From a checkpoint of a small image classifier.
Model: 4.78M parameters, 24-pixel images, arch vit, norm rmsnorm, activation gelu, patch size [2, 2], layers 16, width 160.
Data: trained on simulated stained blood smears, 41.2 epochs.
Rows from block 2, named by matrix and row number. Rows with one number belong to one neuron. Each number is 500 + 50 x the weight over its row's rms, rounded and kept within 0 to 999. All counts start at 0. Numbers have three digits each. After the name is the row's rms in percent of the matrix's.
# fc1: MLP up (model.blocks.2.mlp.fc1.weight, 640x160), inputs 80-159
# fc2: MLP down (model.blocks.2.mlp.fc2.weight, 160x640, transposed), outputs 80-159
fc1.429 022:509415516568471482520583497622451600392432475513535502503463570455526526469565567568566557555431547497581490488491502472551471519488552533501436576499485457449527525500520458437555462506535492447443429535463452539599427563538506480635442594
fc2.429 018:498560440500473465648617548471471472513434535474580519509484538579534503462578619498470414471521488527553587528478488451565514483550553453460444446517520568518546409569567549513647443544430511478499560501541527465539495447489455523609471466
fc1.430 020:577452456531411498533469508548544553505470507585458575490509424511474486453472470498530471462516493445594488545460505509559578474510556479472434508517531483495513468492491526595526527500568478514448505574470473600460551476468575544505397473
fc2.430 018:460477489537541552423568613520496439463522541400513497454501468555572559518480525528438489467476484556486600473503504581469475476522483512581421523531511636520517381516605501572572396522446552462570514571452484525511493547534481562450465506
fc1.431 058:498460469599465539533464479539425537475483510498595514476494561554462483426563476436526470528465573513513518510523505508459490579490486458540652489487559439458474504538393504517467549464542526279422508413531485562566568433476528495448501461
fc2.431 048:503461513528605435559501462524502523484529501456504451465526485519506507516494496521520497492540516513565486514489443494516511470498407511572612466533499536467432571487516470456523455515419473192485495487470484455491483507453451460438557501
fc1.432 105:523489521516475542499502467530464505486480477606516558536542538485526554448499577471488479435484555421476524577525437436595419525492454468466490432464499499512509549497322451536465499554521407333404503532382437533500458514498435403426507518
fc2.432 069:462439479494553436520533480446499486449543499456472435466572439514590497512537440500578477517562499592480512483481489479513442509459465492565553570586490585510468587494499510546512499507476531163513482506507501511512499522470457468530538459
fc1.433 020:515431456470526511507453503525470548478473434515504545516564472417473488503499466519480612434508483422552522440433470540494491519493389522477498510520471537472551449539532487531482486461598472517562523582599468500538562513543528491507458335
fc2.433 014:457514490532535467509646615425461499515524526436535515604568490448462477439450505457511468552397468466375510560464488500536545491473464471530509513572435516515487475475479482568490394487400473445502395510481531454569398530537453585454539497
fc1.434 161:566445480557467601520468511553421594457465517524555478504499532562445505467533465478511465537446589501466521539576494495530500553369429400534643443495503466415499511529457476505496527487547525476451541414497494494623495424526500451493538428
fc2.434 171:529505530519535395510522387527556412469554550456546474483518419469429501503481512556429484505522486488575454493500500497432439452582473632492553504500466576513508482483536513485573417573396448452470468509483486441468437496453473519473467501
fc1.435 048:515520487503505567500432472522384466455455476422468477423463487484479431594480442415497585462476459529487399519515501519526522479528597435562624569525495435397495464473542455490539474420526500536520494445529525504510470325565509483545505500
fc2.435 041:481500461535505444406503552457555586480526484534471563501539524538552506512511468536522495574491510518399552552555551486393507505494430515521713446655508503516505583524551543547439509493414564372501487517513583492504446564474458539499547491
fc1.436 161:489496477560432601493432448497478569453494519508597510457489573566458445433608449464513496533427563549440572552477510527458552504406454408493586473470503463388508500502458489525439492437541510441492530436514546542582553433489570510471487430
fc2.436 193:518474594537571514500529473516536534472469554495607532468488495483487483514495520615474452496513497534531566530477500513527466512419341525533588496520506567472507561465524488460483409546457464529460495451450523389532430490446494498429547480
fc1.437 089:477491497589456491553427467484573549462519501557545540451519502490446439568545497469446599463480494500591488486529463504451490510505462529488439471464551475479505560565333448474543526478472502290431473574419595528496538556513502499430475515
fc2.437 078:448472588484566444463500539504473531493503518443543498575495542503533546419498414447575438503550518555471560466511387492526489542533467495551554504530498488530447543491537474501500490535470529169483544517510530536509497504444405523512555540
fc1.438 084:454512429534482571558442535492443436480486485466502389468504546443474416524470496533479563600445463477491471510430469501487552452437612456532666526501521453463472519477440501495437502464500485359456471416510491495475506399486575490489497416
fc2.438 064:564483499491592434516525455491514503515566498459537494488482506511485570529517504502545533481526542501516451558519458578490479539509445539546631446509545526478439544528531471507486534534396508215496510511494486476486529568450457475438568523
fc1.439 168:553500497504446425499507424564490482503493502577481557472571441435509538566437538450470455402496510373558450496502504421482381517539470536478475473480466508585561510534417531528550538581477418434466514529394428517483493542589439458476500545
fc2.439 204:513511475509565482437479516505516446495594444497555405524458553439483574538528518544534587494566437525501501493500486542462549559492547552537540507541598547503433501593533479562525544527430581423465459536467580480501502628462444572452541528
fc1.440 050:550453444566471599564487460563356545471496504554520539524530517515432486479476530463513517465458498464499523553570522488534477516465465467552628435463491469494488489471327476515504503453564503330424474475492415486493524364586543473482440474
fc2.440 059:497494530500573422515571557533525492521516541412516487468541483526560524511500497478517418541554530521499493530506458479520488488513431521566500518515553547456500568475524470482542453504407470175541509566506512552521470508418438494479563519
fc1.441 163:479540495508373495549480444437456419535512502542496516359490510455467404651466447516464516532425498458476524479460556519456487454480483445490497559492420559484582461498399549506527561524515476439514569451476520532498530516634632509523452486
fc2.441 154:353473536450506525545546568440509554474494441479553461431458544458520434550514533591538466576474492522471605488493522511557514489449534425549554528576478518469458468456506539572434536571508509501567503416528505527530504534498564503494453438
fc1.442 019:511516456548440467531428488505517467522538595509515521534499544557542402489452471479524471447584448533529403569472432463558489479484537493505434486501396560378435516478484451497478490483474481537516442501489464532395462449558472567488449495
fc2.442 018:593531511516528513433372472608447469569550457557432509474485451426426452550436502601570489553505474525421495458556466566484463458525431540499519547600552541453488535477561439477460519512541511436580565460475548543471489568516562523355452431
fc1.443 088:535415477539530557527473489543393518538435483540513502589512533508510525375483539589505452475505505414506511552450461422604459535472466436532663403523515492509481438482437512531460495507553488448428496384474412501555504418524518435476503458
fc2.443 075:503487530507565430505485487501493468472551564455512448496571466471464521523557442449541514510514496574509464464493431491508429442511458541514559514493491498523478582485475501495516465511448462093457480511508494522464502473492453473458535472
fc1.444 095:501474516545467609536510423492461617358440506502566502467483509515525423483560418523422569409407534501484551536507556536500511433388400440484586475467449489425548505446399458485499484489579464411481574485451451437559501440542574498516462408
fc2.444 067:469514565517589558551568596556550546447491493475550482524464544551447538483489571588486389514502504513470497583528404459554529462357427441554523460547514557403452582474513509491484447496438464419526489542490520460549443526415461488453571478
fc1.445 022:532592486454504503494506535430391475498479413481490431555572443515476435485480447412500607367463421494479428518506496512455588488434422501463478575496538500475548442434542363512493542444515475510478546561519520480508587492517554531453478463
fc2.445 022:529470407432498520514516553481410481482487466423500396468583518504518523398586498490482597608493422486347509532545545478441569453483509547466609522539522505465515559461484458509483452482438554480516491513473542434467413576474500513473483466
fc1.446 049:497436425573459529545440425476430593439485545553533521447477528530451435448571446450501537536479582485517496521515466484459466562482452494511562465468535428467512506477321493518506561530515517217398502486444540505520553464518551456465479514
fc2.446 058:505467535491587440544525486529519488498522515466537464552492501496512489501496495524509430546524511539520500525506443457505506499482432519563585462514558522477427585485511499480504425554437455188471503461494467518516494510417455469475547488
fc1.447 075:532517473564440475558470482502480480595515483532456573567519456472514520552475557425498570358526451491614458486546503427457444522555595556484470511527509479545549485549403488499527580523494532328412488501466507539403542528588445485522460575
fc2.447 077:426511567511570505493507589445491440518523541459589392515501493492406518467596515526509474510548416556532544495491435443530504452490523547538583531523529521486436474494536513521541387495458530393506475494567545395501429511392491546512564443
fc1.448 019:488430477471550389494475543498451528530573441549523538506448527475470435454522425441511457443462555525447511489577504466519515474557539515451481560489509439450508436549402592483532476523613589586532465498559494492589538525497556475575500492
fc2.448 016:502497520484456403537506451508574488502454533558481568486519459480561478503505510546507562515585445551610549503551591549528591511425516460596495469501499457429529441488544503514494487483453445471480537510579468446526482523484527460501512524
fc1.449 111:560475495522483584473538487579374549538426529570528549537485531550493493382484506516505463471428590428463554579479536482556517520466433438479633424470485492464533448445421501520428478453587452446477518460450423506553486415511577466488497467
fc2.449 100:478501505521560422477485566491535535556531562487512532546561487506478540529500525489523482534542476544500496496536393499486429494546442553527565490499544475525483611480451479495534467467435547180430464545541560498456451483475412509451524539
fc1.450 077:545521495524501565491535478529370572436483495561487497519488510527504449419495450532479531378445522380523476545457508464592469443458498492462602490478477490487513442446403484485487466438562438441465514458420412453478507421527542482490451462
fc2.450 061:458496543471595484523583599566476618527509524394494455486507497507505539480487498432556478536554573514444515485586455478524465521468441479521492527564506467390467547441482453494479458524438479257522494526480487486525429522475407508475564489
fc1.451 098:526497450609455490555483473524506531608455506547439624599537454509487531495435540454514533338567493465601520546555513454434464544532513562496468546507524482565535498568379472455536552474512524364455485567473557514458530541534476486489480581
fc2.451 086:388491565476594483496501620416473465483517524399550405512518510478463491502584443519520503540540420554520549438481449477544474474489538522534561549562527495487448528479561505502514428501447566329543490489517567442447460525406467571510533471
fc1.452 169:609440490545511576547511411541451515490451516499546512512470509575497517437517481420522422480472589477535437584514516466567468536435404452544652435471516501449508491476461473477499500490535462458445534421469439481594513409497481436463546516
fc2.452 173:551520476503481435535476440508480408482593493491481461522584422439434540509589502442437579510524437555572481476488459444465444423538557549486504476498482550530472508519441532529573532546456495399463441500570476458470477505483422489503503472
fc1.453 054:541508489532461493542475437470489456548506439590487556521559466428491500533486589434496544445518445441524457506543482404495388499601531579499475523470534468578541516579364477501538530555553461344425429524443493591419473506569501456498462548
fc2.453 061:475468515534587433502554506516531498420523521443525443492512482511468490526522487545525446566539505528493497438484427484543517460501470521563571494533511564465427547483503489478498426510398518208517449495476486461506463518436473481465551438
fc1.454 125:535445497556466480552464488543460536508476456603492514491535513528513509448444572487492453480493543382543485523451474411550452548535501519538577486498540473531481473535308470528481577562545442286379505478402469573533541489516489431429503488
fc2.454 088:548469480554449445470518483518498553495548443508454492509507522510605404473505450478549629471504493521523473482443552516428469503528537539519552538557527532550495525497389483458467511526539564251452485472475505493519582512510524585429437502
fc1.455 085:491495476433470472525502511489456439553546391605396547573575452523567524478455561574491463440538467414488507475436444391563396500531582475481452512551445568573492470542340557533505518519536481371464413539464486519493470542577513469470486520
fc2.455 089:440485559475560461543567589518493468562505517442548445488475519492554511492467545507530451620532518513462484553467522481544459535493447503552541507547519522457484517437492501497452446588440436385496490454530506501525460482418441504461537482
fc1.456 119:529419520508519535547483529536448470515493466552496466548488525545530540421443566523499477524490540426522455527460475404644410506503514457559658455505527475508462481495396478533461515562546460406406516429428449573529518429493505403443534471
fc2.456 086:483517514555519461518571499475452439485542515469495420479539492410524481519522421445511523481510395599546506461446485467475461459485522485532550593515498532537455527493466512496521546549506469206477505484510474532494557467491511493491483453
fc1.457 139:454461515479406518566467479468433457594546401559449497522510554499546484463462505532530482527500501470476568478405509441535442475486595392505504542563415529546514451529387568538430578572568522433499529418508491565499535501577524480516452476
fc2.457 125:428530527388469482445472555484430498528523492483504486580527550388572543455574467381558524513512476570423552532551567537540402583500520417448463441521496426450533530435516458557475496575526471561568573506573517476486487464480375499521489499
fc1.458 025:571520498506466508467507578609539513470506467463547489477521557400487515589484600517467479518496597489517573466515561669531454418486581502533514461491500436432490463522477440478461550493491522519537436546519443567565475517549522462495506466
fc2.458 028:513544497543485474494546476523551554489534590396537553535492517433499510524573531647478452474520414527556607473538440437532520563524412489542524470482540523465538437566505502485557505466469399523551431508673415505475524505526509543542464538
fc1.459 076:519490443511518594510500476507421498465462450616458460550511518537522477408524523512507494503449564438454555532434463470533490507396456409481582447496488492491446517472349490495426473456590461382445461470427445534526482465530538432418512419
fc2.459 056:484480511521547375529493508493521530523540600470523544545562468468404513522534502514470470524571448570486515485528449466508424431527429526528535472514533536512502587520480513493542448534405510256538509515508529466455467505460388503488525506
fc1.460 131:521493420521550479510492494556415389612528440518438507556565449394488524500486657377508512538546497483510448539525362469424443516508595550523529510553610454502410526544455465506487477497511495417451370498508469523487482440499443436439566529
fc2.460 129:465459573474518564608551513489499578414461475450553413486450586463540463472493489558477469514446504494467559511494505515567544474409461415552523511537473525475493526419521499478430605618566437515506600441470469497502488484530526445468478360
fc1.461 132:470500485475374506552468473459462432551543421579458524507513516562542505475466507550546482486432506423474547463417524462557461505476560412474476517515407551529529450521356573561432578530561513439496531468465506605487523523621569482504434500
fc2.461 166:414467595423508491553501619518469520535511489478546526562467568360532509496499522471522483542545481533466567489562540508577427535511517445514446497530514417462518473471535469521479547618519441565576575448546492517463479509460411487502469521
fc1.462 105:524439509508509505498502463530445501507428483608516533541562487514531535437463551521518403422496526412522494540456500401614388527530469483502538440473497536539511461491424536560480490574512423441451498469401395534538498475521463398417513520
fc2.462 092:488499501513576428486514519505487522499570528440528469513541502518476562502549464455531510531539566550447468513577473513523487562481446514493533458479513516439465561509509458541502499527387464239483491551504485473487490532451427489427578478
fc1.463 069:495420459554471561524467531533417461598478481589514523571508535501467512424463610513502499506478544455488505546455469453548481521437496435509628466491544461466458494502394507555434513500535457370451458413449453523523470374529531438446513459
fc2.463 054:509493497496568374525558467507534492461543513474533479486529500503479506515489488532533493509492502517534477484505471472469504448553441532539568477543489524529451582499501513480533501512435480116510504524488490487470502521471437486458559514
fc1.464 028:608545408501456435433440484465479573489435464521495484536578494426587485474460458514539533366482436540488402490418547483385489538492420449501545558502507525495505532532504529456519449475512571526505515464484633504491470500550486508532493518
fc2.464 024:498476529420586468548467552447481498443538481500482441508537508428554451397570409422459557600444423473406473545477506496464510430522472546462490616642491480457570546452403521505460435452485532488488518495394603462530465514430469573512596474
fc1.465 020:584538434488484552465531636493482518521489561461573418519532602421545533472421465522433538535472553499503535361562501553450516451538434520492546476518419461479505566547490524413552449420579526507540416548539487598528530514548545530431561515
fc2.465 020:542494399532489440519656533500525566484449537532508441428496499436421434523545421521517402474488491607556507534419490426479488511544562492554570476481503527519524612501515484515486460484441465482577480594487446456500493457466480475612438532
fc1.466 108:483476467551477482563499508470520516599451464491424594588499477481522509472460554494513535376580441473608494490539492448442466507549578565550448562551561466555530502566384440470544564511556544371466489492473575503434543530571491495500455550
fc2.466 091:399505579492606507534490652494446467552490521414511458554486490489440513472523512535507462502553431530525545474533449469569475489485518567555560513535515480468453497455537491488505385527474519367482464477546508381444452500435473566510514488